From a checkpoint of a small image captioner.
Model: 14.3M parameters, 40-pixel images, encoder norm layernorm, encoder moe top_k, encoder num experts 16, encoder patch size [4, 4], encoder layers 6, encoder width 256, decoder width 256, decoder norm layernorm.
Training: soap at rate 0.0017, 9900 steps, batches of 48.
Data: 97500 training examples, 4.9 epochs.
Rows from block 2 of the image encoder of a small image captioner, named by matrix and row number. Rows with one number belong to one neuron. Each number is 128 + 32 x the weight over its row's rms, rounded and kept within 0 to 255. All counts start at 0. Numbers have three digits each.
After each neuron's rows are labels from the 100 images, of 14976, where the neuron reaches its largest size: "strongest on" is what is common among them; "lies over" is the class under the peak. Only what is clearly more common there than usual is listed. The data: rendered made-up planets.
# gate: MLP gate (encoder.blocks.2.mlp.gate.weight, 672x256), inputs 0-127
# fc1: MLP up (encoder.blocks.2.mlp.fc1.weight, 672x256), inputs 0-127
# fc2: MLP down (encoder.blocks.2.mlp.fc2.weight, 256x672, transposed), outputs 0-127

gate.605:075120104164128141087116116134007123020127109097120138136131136116127132110129071104123117126083155127125107138122128165121125124070128141107137193147127141087118138126188159125122083128114099126128233121131096142101134139125195121146124151109170096131143140192176137083133107158105127138128083118131098113158131188217173137107146129118111117126101138127131133058127148129130117138185
fc1.605:211101151117125144105120121176199139179131152163139131133115069061122156118159240130127134131150069135108143166130128128112133130147143033134124147185093126100168125127112126151157160133130155118124167125125114094118127149084083127135081180143110130130128177122088090125130136131111129132118133073107221124100125141085049112131127123129153132115182107100122117175127123121150089118107
fc2.605:126116070156127147092132125138093123190131113074134101137155089042133125109152122133147097083169131166089141150132127120136132134155124135109127114120133127137000147129172140095143127088100109141124137130172125119130238136115181118131094129129131130133126135116064119108099133090134155184125137126136129116185128118113135134088133060113086000128100163125130058029121095091123161150079
strongest on: rings; ocean world
lies over: ring

gate.437:242186105125102128127142131123134140133118106143139147128149138176128134132131140130160115141134125128156153126180131128130116179135164097135135125124140089159104119130129113141144103130126119125202255171138083109147126130106118124142122126139155097127077029171127186074123105016128131095099095130133096129129152124102073133131129114125128202131094087131101125121042140047127146128131
fc1.437:094157138114126127187114073168109120128098123127113151153170187139133149116136201141099127123128133121129127129128137119102126115135129037156176118096145080141120172116127101147147152107133095105136130067128168146133106146127152130154133104120125158123138133130132125056184122170175123149099145131140102146232103113093095139125153154091137089133126115153042067129164071216115150125117
fc2.437:059127128130156145155184117129138127131119124129147180158136127139151128104126103087125170156147160166070177128134126129130142000169100157118128131127129134131213130133114131147140115157145081129122128129146118122139131188154129132129096160129128129130133131094137119127158128106111131121139131134145114125131112143198151037127128000126122050129173146088088090095112174128126126118042
strongest on: rings; desert world
lies over: ring

gate.569:151151121127255113103140131140147140122130129131131137109086157128133087120109129104128129200111135130148122155120132121090116122123128113143096142178159150147131127120155142087179112128222130201120162138078126098118119127146086115136127131142130114204129207189115146119123117064128129134127006145128100103119111130128137114121000104114126126120119088122130127143134148085133000128155
fc1.569:000149088129113100194090128131067157133137132116140116129118114087124031126173132100127115130135128124128081129081175127103137125140111136124130131083144132132111109140154124130131124126221131129092126080086129111125132125134217127157121130127117117135133191125101154128087126185130106130126120135133142065130107124131156115153059179128117150125131063147150135144143088166134092133132
fc2.569:130142031130121092124113131128137120095136148125110085081070156127120159145205127132156127159122118161148108123139130128255101122107108165162177130097095170119124127128110092156127131170092132135173091134094142125020078126124213109128103127159168152090100133133147151147129096127125043126128125119128132131170131111112144130118122161112190081130119125147197133175130114107128193131158
strongest on: lava world; glowing rim
lies over: planet

gate.464:119136186156255138125115061095197136119147158132124098131104055128180093141128080121138156080124133124112063160130137120125102132120097082107131123129103107110151094144180129133120121126099113090120101070121115148157129182087143138213127128149176133115124185126168138125132123104124132150185143132117126118090138161134126008104130130132126108141164143130128190134131113130170113129096
fc1.464:138132129176179130136127128123075181080158134164159169131093058125128131144149107148123127128167127132132121189125120141134147160128124122165158145130144121095190133141101124151111115131129125129130123123119126115151111107124212150153130140124144191118139255108139122132140130141179214144222132138108116108036146094139131174128179159198102060131098097126130172132127114138141054136123
fc2.464:120128125113127115097129139122130220131142119114129119153138046128141126109055064183117144120080098131168109109135088120127112156095118117131152127129128161157160126126127130142107091129129130160129197136135151131116132124134054134244150110121127130126137234128079128128126144162124127115201062095124115130148142128087050135185145165188082055125136077085212132128139113153140246132127
strongest on: glowing rim; cracked ice world
lies over: planet

gate.262:112122142179132066142085129123088118122130097127129190123170121139051189166110120111131132143176162069117130140105142136164139091163125113106150121147086104140116132166120156129120045165126122104121089175108133118159020151118126132128255100166125054124110099147134131062139185135089121131166207149146070147129156092126083067120127139071135171134129106117222127138199134192130173160153
fc1.262:094198129135126104131129140137143134131130154127114139136126122185141128135127137144123130046139121167129130102147122202048158191133166120122101155125123113138128143128150130132092251108139183078117152096129118125123128123105112117048126161217136141114174148103202175252108136064124124136127108123108111065149133142092078132120133123161127130140109138100107255130126220118124073112108
fc2.262:136160129113123112123125198129135123196123078155131117154128249069117141114133138130123117087154109170062134130159132056138130122133127154110219127096118073127108104045118129130127118117116120141128107161254102124114097180125102152188154109075149127113104099120136124118141042127117161136137082072132107148119139141195136095120129136110126132141106126132129087124125106153148130127145
strongest on: ocean world
lies over: planet

gate.552:083127123121126158104128125179136116126115124167104143135099180126129074116148125093159108118131127123130157128139130137188115120233130087128115125151069126142186076087098132113104119133107132139167122110125076117129126128130097069129125113130085126126115136077127074133031070099127115147099051138127093156097144118048127162190117091094186130168123092175116000182129135146104141135131
fc1.552:149073117123114121024143127107116141088171121121166107076099031128137140130128102154129143069084101150110131118157127097153146172118132115124156061133122089119119087135131131124138123115141099126130147205115123062126121112100128123110129140135118133129239130142119171116133123127138147105193168132128177142136127126149136145097132127147094131131070231127207182111124149122120129117183
fc2.552:128124130165119186115097168185139129177091096164132140129117158117144179120132112067126129127115062118124133134129135124128146128096067113128124127126115057160134131110128130130097140119128131151154119126132127075177205133128121125193120132104099150128133119127104093126147118162205140104137179118129128113129096170106137002130161127190113000094126184113134165122062202054142119133149
strongest on: lava world
lies over: planet

gate.222:184114148120127147121123152087103159139131152173117113113110145113134088140108095130146182143089108123129125141119126129133133122127080136128139053117128140136195132117148071126139156122057047092133136130083094073200105120120108123225128134134087150137114131118120125138040152084139108125164125131119123138119110125186128101075137101042132141122125145132077139082068083128083122105080
fc1.222:058138129252097076162255065140117128127105133146128074133134133143144153129128128129126102115133152097124122123129143128144120130148130129084110199113152133116144128122131124144132093118143125179000046147171242152128165190178130152112114085132162183105114204124137122131141091176145124135131140126111144134129178140127132124164112125141149122126121127130110126129128160122174130142119
fc2.222:029128139157129005141126177130157145132032097129131094148086157126128142135128159126126123126114084130150129127137128133128185054124095131157164158132135091104055165125155065150131122150153125136109127148171096138139181130163128166116116122133142082197066128153139126106126150101090143107130158186162125158061062089129129113137119173133122091126124133132102208156118154116151133100157
strongest on: rings; cloud-covered world
lies over: ring

gate.86:152181052109145167120096173147172107126126121180147054178100119143125154140136214127044135125177091157129142127123116155118108130162157128136161119128081024095126119134126109116128144134114107187180135136159129133099113111130110130077122119158086126125138117107102073129207133121127165130132128125135135119123161132035124132139120120090146199119208118143142165189136122098140129148131
fc1.86:123114193104134128142127122070154133120132123109102164152074133045129129108102113221174165158058120096128119120210118144106108069130131121106152134144178150133165127132166149115134035090132105116127091109016117130128100163089132146130131149128233129113091173147184184171112130123135124169126146133109120127142153124128145039126129136154120085138128121099168141040080127177115152117120
fc2.86:116129117111063127090128089154131125129115074180126106109128157083134188129079172130225124131131133129153136147095142145139094106127143099135129051100132144108053103110120127174150132126124072190071111117216125118098126157139185200115133131117101135113121211126097145117141122109158130163194136104130133137145193154160142125125102066066158106175129099162094135168125130134131135131138
strongest on: cloud-covered world
lies over: planet

gate.185:115118096138132115142104134129125137183139117128129223154121131129086000204139129118178135164147137128123148178113118038141128139106189135127139103137129124134139146129153108120047130129134127130139121146127131114123042111127130156132152158164070137154131121051129137172129155160195118138156125075143133099131073099186141139122129150128136044120127130133130227132135125180106144129081
fc1.185:137070126124000140151132125144131107136101116134122086105117148128187190073124169143105128136180119149126112018128166144127131126160126129140123128130117060114128112127109128129188122161166120134123136072120106099120123163132136115123114125115128090092122098140138126119130139057108173071028153202129129134135142146103131125129127125134127118146133077134145102130131130111128108151196
fc2.185:103124098145087122132132118112122122119129132130136094098027232127195128148150158157122127125128140135136142087179158150136123128143164128129124134115170065104109125131100130184141127163117124145129061134132132128129132123190137128115139153123134117126131092126137124097175085118116123143099150255117167125136102130128164148139115091117138000147127123126099207089128129126136111127150
strongest on: ocean world
lies over: planet

gate.53:224128126138227124129163119075156130128148194107107088153074123067091128103110128146130143082099123114128120154153126128118146138123090133156199126111156120088134127130148125163129130087128117121125109112062125086127138089135166178135127141124130148125128227133127128133016121126166139136130139128127111126107102128131146112137128129144071141128129124112135179119128127070124051125125
fc1.53:192128146187129114136140115095114128127155142127113101142103133123133137123064113134132158041095110126122114152131127124113157128134093108140209085128125118106138114132163124137126143059128054058125090126118130128193141124207214189133122144127129130118113185124125116129101134099176135142137125106121099129096132132127123109129129128132122089135097126129110129104130107080041105120119
fc2.53:127126119142145133094123128140093104142140180153108160139131060105143109125125129082134084115165211160159119150084116114132117128134142108103132139130129126125155126109124130126133130116128187143127121120099135141089121128116094149143127131053118139136127200119129141128129128179129129127113122131141152132155169156140125170151117128139148126122134120088131158135141127121150170128149
strongest on: cloud-covered world
lies over: planet

gate.550:133124254162159094192132128078126143126103143124141108136143114192119093116127091160105081124127120136121115130136126137135067084117128131114176158000098143123075146133119075158128064130129103106162135255033122177150139153059104129125130129128126123094118140115129115151134150109117107126136164135136123126126130111135110161108188144132130093125177150167127164119164134131097147121096
fc1.550:130120055078096190214146231132126114123122091115024086119128178141093120145110157132119120077062193119131186127145133127127142130150086120106159110213133124127129076128133141121145110141094078173154127079190143072137134115247169126142071105125132129150114170132127070136138203121134139123108121100130126124122132130000139116129126104149149156120148104073137130124144140125137096138138
fc2.550:148129148167061106101214133143182125144143127187225126054155124106128130095129138121132139112135062114107164118126133134129144106110130130136110115104127052123122121076128099087157126190144107143095091174150193000119118102146118127088109149048122178108127089110091088255128135129125140142123126115128124107055156128113175129117097131125160057133096117163095073126182125159118133132160
strongest on: crescent; cracked ice world; banded gas giant
lies over: planet

gate.518:157136110149184064110100113086078193144135132154158196167107096127132082191095099129166119115152109123115113166128128095124122152091084255128125035138116144102120133140139127123119074115165123120129089116134038123138098103121165179134167121169158179123135216139145167133118080181109161127137111127120115129127140127207096138133129203113142016090120115131183236120135129131089127109106
fc1.518:116078147125130111145162136179157119117068132129096102128155152130121158112146141131121153142156148131129154030151136121141132125164209057139166131113126116125119126099127108145122134140127124124157167150125232142123106180110095116114123126130128088134124083127122096105165175112128113147098187146143128130137098112099119141109143112160124134132120088134091043127184128140133178138131
fc2.518:129127117171000108126133134129128167149119146136139072117123173112126122141154132094128126116125127105131127122142146117135077131151157072105107116122141096060101121115127090136140140127151120139093096132169122128106129133124128121127153148094137152129128078128182122116134146136126141173046127225101131144115136128134169150137090075123141255153125132125065120096148151136110127148206
strongest on: glowing rim; ocean world
lies over: planet

gate.100:148125116129125183125127090119106146132119128134117126137079149097115153127124105121127159158112125147126164112107131123130135123057136158119154126136124165168132172144203156060104116079126135150131188114130127139124143131129126121132142129138133131130138173128128127132130137140123167136096147109130115102125255192127131197189039093132151050140132227129148119140135140178122114139128
fc1.100:126134146128096140130089179137129119130134083107145111131164143200129128129127104123131124093128135120132093147105146184134145166209127132126119126125131129087130074128125092236130129162130106112078114161047128117131120128126179127124118131130121135128128116137134131135130129119142122094117114117136115130138000114176139133130232119125120160127107130069026122109114122000126136127148
fc2.100:116128124170124116126146146075111110119141171149145127162130109129117128149057124097183137107115130135122124102146135038173132137160111137122099138131136129126149125120148132128136086129123128137116254151127128130125212129118154158121059074021059135162137184114139129119134107115128169125121140134064143155118077107128150079150128204134093046129139069125070138129128139016114126150141
strongest on: lava world
lies over: planet

gate.407:149140156133130127127138137174175126123017132129143146102107108084130087117117128132122107152131125128126119128155084133124134145089130122150141147116134128181126124127083045108137161057139084129162046135127118129128067143142059148165128082132140131124126255130136153141103131030132152133129143152132058135081167166151087158137147131101163056124172024138129126129094097130126139115184
fc1.407:128123064095119116112119153209125135108120126128138136145140132156110076137108119061129122199200134137096141126126144088128141146138113133122134091084125128142145157125099128197137125131058126132125126083232168151137134121141100127128107128161119130150130105118114059123146096118132133124140148118112143220138126131118124121170158125105105127129171076143127127105241125109119098136140
fc2.407:171127140126126180129195117142151133125131148132103066105128125156146121117131087127114134133128121113113145113114081149137120089130125121129107120117213130127145126094096042140129150134129127126117000134146131126123121123105149137130125174136134147104124017115143048136124130126074142126077134129139049097068144178127146128095083136139132096134118129157110040116109095169061068151128
strongest on: ocean world; crescent
lies over: planet

gate.386:179042132129128121129095169142141110129128144128119128141124115110128109128125163122129126136119136156122057127120127071048131100128100123224140131133143129133139127130156085129127097132122152154133197128206179098112107096122217152135145119124127128126126060122000105136097160103128116158128088045135150156164142134097143136152115175136134145092190165150155132150116124068128078131127
fc1.386:113141125125117132144125123132126141081143152080134110097128117134133125135117118159131157143106128121139134123128131102173106118132142132129185189128121088108129126157163131101128111062143136127072029168108099147201178128186118099118130146116136126128121143112197149115255099106144148137117138135135081019143126134124215075139133104128123100170100126123110161103134104123034165127123
fc2.386:123105064126087139164131122178207168104128006026125096161142125113131125128133158083178113067128131125064124132132126150190172120126124126094145172118131115151075131090130136091160145133228133118070094142193127118125128152202126137142112121136132097129033187121114124119058107135124154124112137087129126122139137092171138131126132077121131063171132135122119124059147118127116071138141
strongest on: gibbous; lava world
lies over: planet

gate.261:058129123127109135134138094167118183143160161144145130100105125093194113105019157136183122161128065064157106088152165142086128152083084148123121153144088124118133123143152157154115089131082153145118149105114090147116133127166200132148112175113150122149106192113139176129111064147119104126128135194141134158117116182132143179135148117123170127160095213133129240138128155096124064100148
fc1.261:096128122143096114093125126101126131150077055155097117127104112155133213120158132104111137167123129133126166187080064126135130151184108141107020071179127084131121125128150145192133134149168126059172127124109108122184121124135126105137069138117127138163109126134117125084132160087119122116145115129133112110077128076107068126054103152114124153133129101092122130132119148130102131110102
fc2.261:156137086131076130149096069163189173175078085162162133086227149118136135157136148150174134128138104112128140129159085139115132115123096106099123105123124128125056138131138123066073076110122074153112082099160112124175185178151140165126070163106126076151136128140153119152118130126098144127123081111124098125149160069137134122052206109118148087151144142097124125125170093133130084198050
strongest on: cloud-covered world
lies over: planet

gate.532:175128181133156131109092111102120153098125076159139119128149140121162142110173166130144127129122096152128099088242129168182046146141126029126129159109160122128128128130131121127145118158069101160160255148188128109129110114129096109117129128125177129107130111095124125124118130084091127109129137147139129137164109141095073129115134152058162133146139111114053113112121125204129143133125
fc1.532:125108062152133133120105107144103166093120089147127122087100138078133167128079153175106129130164109186127134168127094188117151162128175094131090161121129082101117124121134142157131136137109189101190125118016118127119194110167133130107116148162185116128184255125165167090135125125088160138125127203157106102086121124129125240166159126135145135160149058141128123132139141090138141118155
fc2.532:145041123126169135138124123128132126121065090137142122118132167082124155153128141095096130093139078111034129129095129126130138124121079184060114127124086073110137127130080139123134136106159099124132123128175167127126185144127144142045059112134129119121162071125137088096178122112143105125079120107129130109215121099130127098128141121119119069139131129073081164099126116142139136144089
strongest on: lava world; polar caps
lies over: planet; ring

gate.461:128158129149127120091139166127132185127124196129145072127130171120237075103128123132127131123059171122105108120140127061123150194123111114129140175127109134128123086150193210127144118116126104156112002037137122180053123128212139117111127127121114207133113104109146095126079120168124185126153126139151100107137130138144111085136113127135132121102130139176118190098132111083121124128092
fc1.461:099135229033132127153072118079132165127140129103095142122115136127111126098124129086168207107158122132117139114110109213137037210120128119103068128102108122116195143139064077096123156126128172077164213196181130121057146121135161097140136113127146148132112233165111168127146145139141125108038094128153141142131081128156152136127131138181123112131134136133138161110112159104088101098161
fc2.461:130069050129120134135127191145122125068142079077119128128148106109155138114126121137181219126124080128132148150122132145125212129133132118106126145159130044147075238080159130106144126143137201125029085133193148127138131113155202095103075127127114108135121145114057130124073123102137104113119123134150096144137124135133108126130108082119126064144098006060125132099174087090129112152134
strongest on: crescent
lies over: planet

gate.636:129142087163100114130239136147084137096127112081107108109241114202118112118184121123132109168070085143142129164173127110129131126121130134118129113123038139124124130109176092129148176134062103043128166090128127126179130145125081126131196136136129131122076129168120061121097132153130074095121115153130131243138106126077060138127134084128065183168131137125128117076082082164086141155132
fc1.636:112128007135088067136133175095098131130136142103092152085126110144125128151075048131127130118111127137128128107110132113146128146124142149128128126128133068133099096131116121129127126042120133047153167138122127129127110122072136074128146127134096126127129091118148109109033126167109151128127146143172149129160154072082085127137160129124143153127168204097131233124130245144115169132141
fc2.636:191143129162131151129121162138166122129188070128136139157120127059146222145127148164129136128169129107148177112111135127115138091194122173102148122041154130126139128139141170117164060164133122159111075086152143091123118170133130111141108116113129118101105132130128123135137127140130148144104125127143147086128144038127105113114109133116136098112123133180120128108133106126142132237153
strongest on: ocean world
lies over: planet

gate.132:128126167115216136110135126137116125127128127092143183121126127130122163069145149126087142126135139131124133135097136126118118138127129096204127137123173113187143130118057137075129150077174126139102145016133109012117164139236054147128147147117120096121124185118123117000062133110107125128149071113108117160104193135130123052127120100160123098128135046125165139126116129083144079112129
fc1.132:128127113135101133144146127179139131112127129180100102137156158118072125100088084125129122123059129158093101128118132120110107125145143140140120123128114206123115144095128148140127140131131122119128121160126126142162125149128037131153125130130127168126080141130153120151253105124148198129127110127125127120145134131130148109152132140074120137112192129151093096133120170070119127132128
fc2.132:108120161071098169116154129133106122097098136108125099141147118134144110127140153108118134128129125118157122116122126136119123096125143064143115112149154182127114128063025033117133128136126113139133114176124103127155142100168135132143150119125140164128129129134125096155123202116073136128133158142127131131053149083120149153114121110115130255108125125127123000172127155121141135130120
strongest on: gibbous; cratered rock; cloud-covered world
lies over: planet

gate.573:118093162094169139158104100166108132150132128088107134113069064128065176088133133129138135053089134132081125128117136088109123141064129139129100134156130140104125129122126116126129129120168113158141100159120119124069133125127129178141125089122095119129132142126127138024161121096128130034057110148126141213077145198156128199126185147132128147134169221130002171119113130098073151153160
fc1.573:125137121104050139101129125150161128200127178128123122129122164142149109134152132145129034112140124134102128110117115092177196127197128119090125128214057067164151093131233131179135133114159135078116056113122109143140147123165081107121131138112101100124115083127143165116102114131128140188125187166135135126200111061111101075129140172141126098126094127086130042129128129132122126139136
fc2.573:115127038112147148133198153133133128140077042123108131134129135158127166124134130139117157113155129136096128130101171130101084125135106140131152112142134107067074144128100128044101122128150157144121108141255156124140101130140119129136114161106090142124121182115130120072133114129124130074089149128162133072132138161132148102124157150117119021135132128129077127126130091113076096152132
strongest on: lava world
lies over: planet

gate.5:102128140130137139145139129123149141122119127120089142159117122050091139112100136145145126148123125142111145073123126111137095125041115141124127119128118127172128153123151155000141077122129133133125135109170052130068136122126094132124127137107133128168135167125135128124103128154129100138120138157130180090117163193131127131154077097145141111138128219129232130119151161255128115133140
fc1.5:170137094103124135100117127130109096128135127143167107077147098183133092159139107132122130114182128125135127133173131193137148173212168149132124149133129106078135109129128113204129182148113136121130127168124127127175122128078157098131120118160131116126128120140104130125141146025125187105139124134118071161171083104128168045097233123123109182125144100119005136127085082017130146126125
fc2.5:112131097128033121105129150081121100130175146189177128126160000130126127121107100084119141125119137143124128134132128099130131137163120135121109145090220157053181111116110128117148132131141116130118133149132127129087152128134131185126000128087055153128129134128155112123171127101109135144113097137090128163124074111153183022141130115134102056082130115127088128104127128053128136142126
strongest on: lava world
lies over: planet

gate.99:111110125126199000140120140127130136139137098121125144146115116128031073209116124130191126126167125110110133201127121088141123130095144131113163065135085133130142130124176054041088103100136129130131104126149136106120091108122131151126156125147124152143129149127082149123137127157165114126141143095133130129116115121134078124128129155128127056103125136128120175133154118229080121130112
fc1.99:112194124132236106129119164129121169124155110116124183137116083147128046222132072132143131108123135128130129232128127123127126128124129129119116124167129132154126124144128106119095149123129134122128060190116145125167141096128132133123147123194125135210156136115121190137129115141135114158191124103128115099124116126154151130130135149117148171141106154131132255109101182030119131124136
fc2.99:160161157105187129127124135150166122136137125096127196154223041117086126108110133112139126116128106137121100165104102112128133127120107143127128136129081169176130128134131146130111128132137179129146135126126114135134127175112125134122143087131119129130130213125127128133056145137133151110216078019134079130124124121129108123129147161150109129114128128127149127147138088129132140130093
strongest on: ocean world
lies over: planet

gate.67:128173120100124073129127127196165086130072131125118142128045070127149049127129129121129123149238128086139142093140140129115131129117118133129132138127129187129114102098228064091118132127127114082167040184154159140125087168136101154142094117124165128129117243119152119136133131130140157066076136126139117197093128157140144152150187042116135035128138097145147049134179104200115125124201
fc1.67:056054116235080164108127168092049147122195128128129101120136154121150198144136099162114163091000106145129125127118134157130171202135144113132098142151138096126127125141111166127129113134191136157111160119070125109141122120137153117130129142159131131154133005125093131125124146079118074096159090126144130071154132121146225125090099129152110127114124137105093126130079149000125174126066
fc2.67:106085115116097106125068132127120116159129127103146143154157136112133129128150147076126145129073143125137186130155140107145164144128126119118130125134133113148130133133131171153140127127125130128123151142136152124131149129130128141121191109166145124183130157125117130119128087113130156126149086115125127152136132085122129065113120044129121000125138210119126248126141136000209174127092
strongest on: lava world
lies over: planet

gate.80:115147178233198148133110165135120174132129128124174096053141149131139128114133139147122067131124124128152159129117125119115132127107127162159125137125120129101127157125135122129115136133192130143125122123088020049136176117132019117126126120107148136167118117150113146084179103080127216122129119114064041008107133137115136129149136126158086062129131087105105157158126140076127108151115
fc1.80:141198130190164120062101173100130192131110131193225140100233141122138111073108127171127076131122096132130141102127129178118102142119125130120121128132140133108134128033138176137110150142133125118082156085068132127131133129131100125109148114127130153128102123124133095094114120127139139140124106125112018126118120128082162147128133102137115150130127111095117132172120082144129128136088
fc2.80:127148124123206162072127096124128147149031087111172125098161148128128160130125138176172114108123128128133119122102137139129070127127112175156111143121147121126130126129082116140135129170129109147135146130157128136134091135125123132127128125111130127120075073126123102239131131088150136134147151039195101131126162091133175036119137126079133070122131161130116104128128071174184119136129
strongest on: gibbous; cratered rock
lies over: planet

gate.189:131182128149124119126124082116069174103128143179138213122119164139139126114110060106201131128110132137133129110080109114166123130127143123044125168124082136152121148117127195135079112134127201125111075122143130138128127127125116098112129146196142161128130124121148126152142131211123149129163122128129131100128212123129172129124041150136181102128073137123127139141112136155120207142020
fc1.189:128140128128125069110127070132108131128104119189103255128153125153155127130137119127137111128147142127141128136135151103114116132129127130058181125090130113128129137110174128131090124158106128162153210108155127123088109182137157105150119126202160120139136146113098188131119099116122125145161111124160170129113135139128127094113108128118135111147129132135165122115113149127125105133176
fc2.189:199112127082022255126136121138158130148070117123157118166124187100100133158109114160164129185139106092126182126131144131152115087103126160162167089127120108143152104155087107132135124131109080156181159116120133111142083100128117178137128102125130153083089141131119040118129117163132173103107140086090134139091140126115124159103143129122115134099144224110121126097130142085127142189129
strongest on: rings; cloud-covered world
lies over: planet; ring

gate.482:162128133100116127060160137160180126127123093090156120128125130139123126166123136208127099121146159104113122128120129154124133103126129118137128129128127109156152162161127148115126147124131127080147129158116133120127126127136131144114112137106131124118118129200115116122131120086079116135123133116104126129142186065119137138122131165159127154122133198130115119105125111115080195136092
fc1.482:111122117078034096121146150120141126110144131123119165149153127128189125125112124097108122116181147123110157092149127130124164126113127130158133104141136104147129066149084135132132183144131140103141124162121147058134213137134129144153145144129131121099095155112141126132178125074128137140082127128144160151115117138129125081044130078102119229121238117142124166125126138068125126118126
fc2.482:182086155121126135124134130135130154123115122120093084146107126108077138049122133123132135128021108105138117115106127134147124132132127125135146103125082145140128128148160179146176134127084178128047152116124139117074142152132119106130127105160131102146186138120115155109056142144166113111069127131144176171136111094130125106128170149126057086136128057119129219114132103147104109122165
strongest on: rings; desert world
lies over: ring

gate.666:140134130115116223115116081127129131089111127134144070120144088133142127118119114166126128133132150128025139120118128130123123135130128113123136108110130144124116137076158159136129044112126116127136095148129157159152130132108188203195126129124127161128122167114128125138103142135137117134112086152125059056141096110161128123127136144180132128099129121124129146116138179132127128094126
fc1.666:150130088108195118166121103093140113127183116129000173142098119128000144158155126087156133129093151131145129199158125096147093121134108156137129128197130119123204103222120131122132203127059131105168144116152116121164116124151082120115151128121095134191132140146130143016160092068122087130113117131142157131114174128124112135127130110097129142127191044121105146157093164123128138109113
fc2.666:138124109128061077116143126137088072131000162131128091123116111105127137122084131131233120085141128133127125128106126052129138157143114120073126130154138070099171080103111138107122120143133130146101113129158131170181170147146125088122118121133149122121127139117048099069128047129129127228131160130156128140136124060137128159148124107072156000128100187157111162071134086126128094155123
strongest on: rings; crescent; cratered rock
lies over: ring

gate.164:132061123091147222131130126128159131119152170122100132127033123122140194128127114128161162126062124142127206137133123135143104136135158112142128121136088143132132128126125035096063108136093140158127177136111220129134114049109152121135120210124090126186103051139115108104159162130153133120134131125129158146111124134133138159156129104128152133076120124166120090166128162193127122127115
fc1.164:132114084196102105190134119154127148106119120104133118113202144141168057139124169131096140170177079108119113115115136172100123061126119117099105154094138099032152125122119176110124132115144114136147051170174119138116146113164123156105122090213102137121127187111166144136131116106157103111100109147130118067160127060124147181125241074130128112148081072127097209212123125139093152125123
fc2.164:133114118126000130128141140166131155134122100133134131144130122035131152127055177118149104087124064110125121200128175126167153096077130099119158127129138098126004113115143065129128109122151121148093105152239124147117124135161135142085125085081107053123089135116159097179158187126117215113137174096138130129133114095124132116164130042158124080127118127133116156124164109126119119146131
strongest on: glowing rim; rings; lava world
lies over: planet